config.yaml
encoder_arch: "vit"
encoder_conv_stem: true
encoder_layers: 10
text_encoder_causal: true
text_encoder_layers: 6
text_encoder_head_dim: 64
text_encoder_fused_qkv: true
optimizer: "adamw"
Rows from block 5 of the image encoder, named by matrix and row number. Rows with one number belong to one neuron. Each number is 128 + 24 x the weight over the matrix's rms, rounded and kept within 0 to 255. All counts start at 0.
# fc1: MLP up (encoder.blocks.5.mlp.fc1.weight, 384x192), inputs 0-95
# fc2: MLP down (encoder.blocks.5.mlp.fc2.weight, 192x384, transposed), outputs 0-95
fc1.316 [150 125 174 124 115 132 106 102 135 140 158 111 144 109 162 105 129 133 134 139 141 145 116 131 130 120 136 115 133 144 138 101 120 141 132  98 143 119 105 148 130 159 142 123 118 114 172 116 142 117 146 148 145 156 146 140 101 125 165  94 111 120 130 116  99 101  91 127 128 124 136  94 130 145 128 114 117 135 147 112 125 136 157 122 136 143 167 144 127 123 128 184 101 110 104 163]
fc2.316 [145  96 122 151 141 141 170 177 120 127 127 127 103 124 111  86 117 145 161  92  91 147 127 131 126 165 127 120 131 143  79 114  76  70 133  88 142 126 152 131  91 118 116 148 110 155  47 117 142 154 118  98 134 125 135 122 122 138 118 146  94 149 149 123 165 124 117 135 141 106 128 114 123 112 143 113 141  89 116  98 128 123 130  94 132 141 165 117 104 157  87 105 143 172 152 114]
fc1.317 [136 155  93  87 122 137 132 139  93  98 110 128 137 129 139 114 129 134 127 118 175 127 136 146 130 108 125 135 130 114 147 120 156 121 111 122 124 145 126 130 120 138 140 124 151 130 125 142  86 120 126 124 121 113 144 134 135 115 101 167 148 127 136 162 100 124 133 129 115 132 134 123 119 153 123  88 121 171 108 129 146 131 118 127 115 163 118 142 113 159  95 131 128 148 123 139]
fc2.317 [127 120 122 124 139 158 122 156 149 123 134 109 133 139 105 123 110 118 164 109 146 146 130 141 138 134 119 120 109 135 150 114 133 121 130 155 141 113 132 114 109 120 150 132 128 132 101 122 143 117 122 121 143  94 119 106 134 132 127 121 125 141 128 131  79 133 147 138 150 166  96 135  87 115 142 137  95 122 122 133 160 122  91 140 118 131 113 123 126 155 130 121  80 102 121 138]
fc1.318 [ 80 122 106 134  98 146 129 109 111  91 135  85 171 153 143 145 137 164 118 121 154  92 128 143 142  79  99 135 138  52  88 149 123 159 121  89 135 115 139 140  96 177 143 128 111 117 136 131 124 135  88 105 130 115 190  34  91 102 152  85 126 136 125  76 206 142 102 104  75  79 136  88 124 107 120 140 128 161 174  82 109 126 110 130 135 121 133 207 149 112 103 180 127 126 118 133]
fc2.318 [105 138 136  76 155 117 101 130 121 119 135 114  72 122 137 113 127 108 105 129 165  89  77 114 155 146 121 131  97 177 117 167 123 137  79 172 140 167  73 142 161 119 144 101 139 137 139 127 123 107  96 194 155 144  70 205 122 129 115  98 127 119 131 118 113 126 103 171 132 169 109 160 112 155 102 179 132  46  85 140 152 155 137  95 107 138 116 138 156 177 134 154 134 133 118 165]
fc1.319 [115 116 124  99 105 141 100 130 123 171 117 147 143 142 140  88 112 164 100 128 126 139 160  84 163 143 119 109 135  87 140 165 116 113 177 123 141 152 117 117 117 150  97 143 140 102 152 130 113 114 116 113  74 119  94 104 139 135 148  94 109 174 159 109 140 140 106  81 159 141 141 106 134 136 103 130 133 105 121 132 118 124 116 133 102 135 134 170 134 141  79 130 134 149 103 106]
fc2.319 [128 166 128 120 179 152 136 152 120 111 149 120 117 121 119 108 161 127 139  90 133 144 129 122 104 137 116 121 123 114 130 114 135 101 111 105 141 126 111 115 127 160 161 133 183 107 110 110 110 154 149  66 117 142 146 138 122 109 104 146 117 132 143 125 149 154 178 167 114 176  90 129 132 151 132 128 101 103 104  85 112 114 173 101 132  98 156 137 141 140 113 101  82 107 109 112]
fc1.320 [121 133 118 127 129 146 125 165 116 225 145 159 115 134 138 130 133 131 105 121 127 111 129 149 110 148 126 126 124 151 128 141 179 127 125 124 147 102 148 149 165 131 125 122 117 126 130  95 141 105 119 139 136 119 103 131 157 127 154 128 125 126  88  99 120  59 149 152 118 143 144 109 182 134 107 145 117 118 188 168 211 126 145 141 133 164 158  96 102 168 156 121 131  92 113 141]
fc2.320 [162 124 147 139 108 104 116 161 155 155 140 188 119 137 100  79 151 126 125 168 113 114 144 108 114 162 155  95 125 128 118 137 127 178 122 140 152 121 188 143 157 133 109  96 106 124  86 169 106 131 102 135 155 153 138 163 156 149 120 139 105  65 141  94 168 120 135 101 138  99 112 149 142 126 134 152 104 113 128 127 159 144 161 138 163 157 149 126 136 152 120 142 128 126 173 135]
fc1.321 [134 123 103 100 127 169 106 108 110 150  93 111 132 157 134 115 114 148 102 150 118  92 144 112 128 154 145  92 108 123  81 139  87 148 114 110 125 147 128 148 138 143 120 110 103 114 160  99 135 130 139 162 137 143 118 131 132  97 114 146 131 138 176 147 130 145 126 132 150 163 129 141 122 128  84 142 114 132 135 160 120 145 151 141 139 117 133 150 147 124 121 126 149 114 118 134]
fc2.321 [143 133 127 101 115 118 132 104 105 139 141 125  99 129 118 118 133 149 123 102 126 125 151  99 115 144 133 115 113 103 121 133 124 166 107 150 139 110 150 128 164 131  87 117 120 127 155 134 102 131  89 146 131 118 132 107 129 119 112 127 116 149 138 121 151 123 116 115  99 134 146 128 111 140 104 116 131 107 125  97 121 126 152 129 134 137 133 159 117 129 138 172 144 127 106 142]
fc1.322 [140 134 157 125  95 117  81 112 147  96 130 114 191 173 110 149 145 176 151 117 132  83 144 106 125  89 100 110 185 108 159 177 144 237 151 119 126 186 113 141 126 159 110 127  95 142 180 152 132 127 112 126 123 177 111  85 134  82 125  73 124 144 167 110 115 157 113 113 124 118 141 108 131  79 105 106 132 119 123 122 118 173  81 151  94 129 129 196 148 128 111 155 154 113 152 170]
fc2.322 [130 129 154 110 159 121 114 178 105 125 103 119 122 150 111  94 147 132 113 112  69 139 155 141 123 132 100 123 144 147 102 129  99 117  83 189  97 135 150 129 147 149 125 159 112 135 131 157 111  98 147 122 146 128 128 137 128 135 113 132 151 141  72  88 146 133 159 116 115 161 112 176 149 158 127 110 148  70  77 111 134 132 184 101 125 149 148 158 165 168 179  77 104 125 169 139]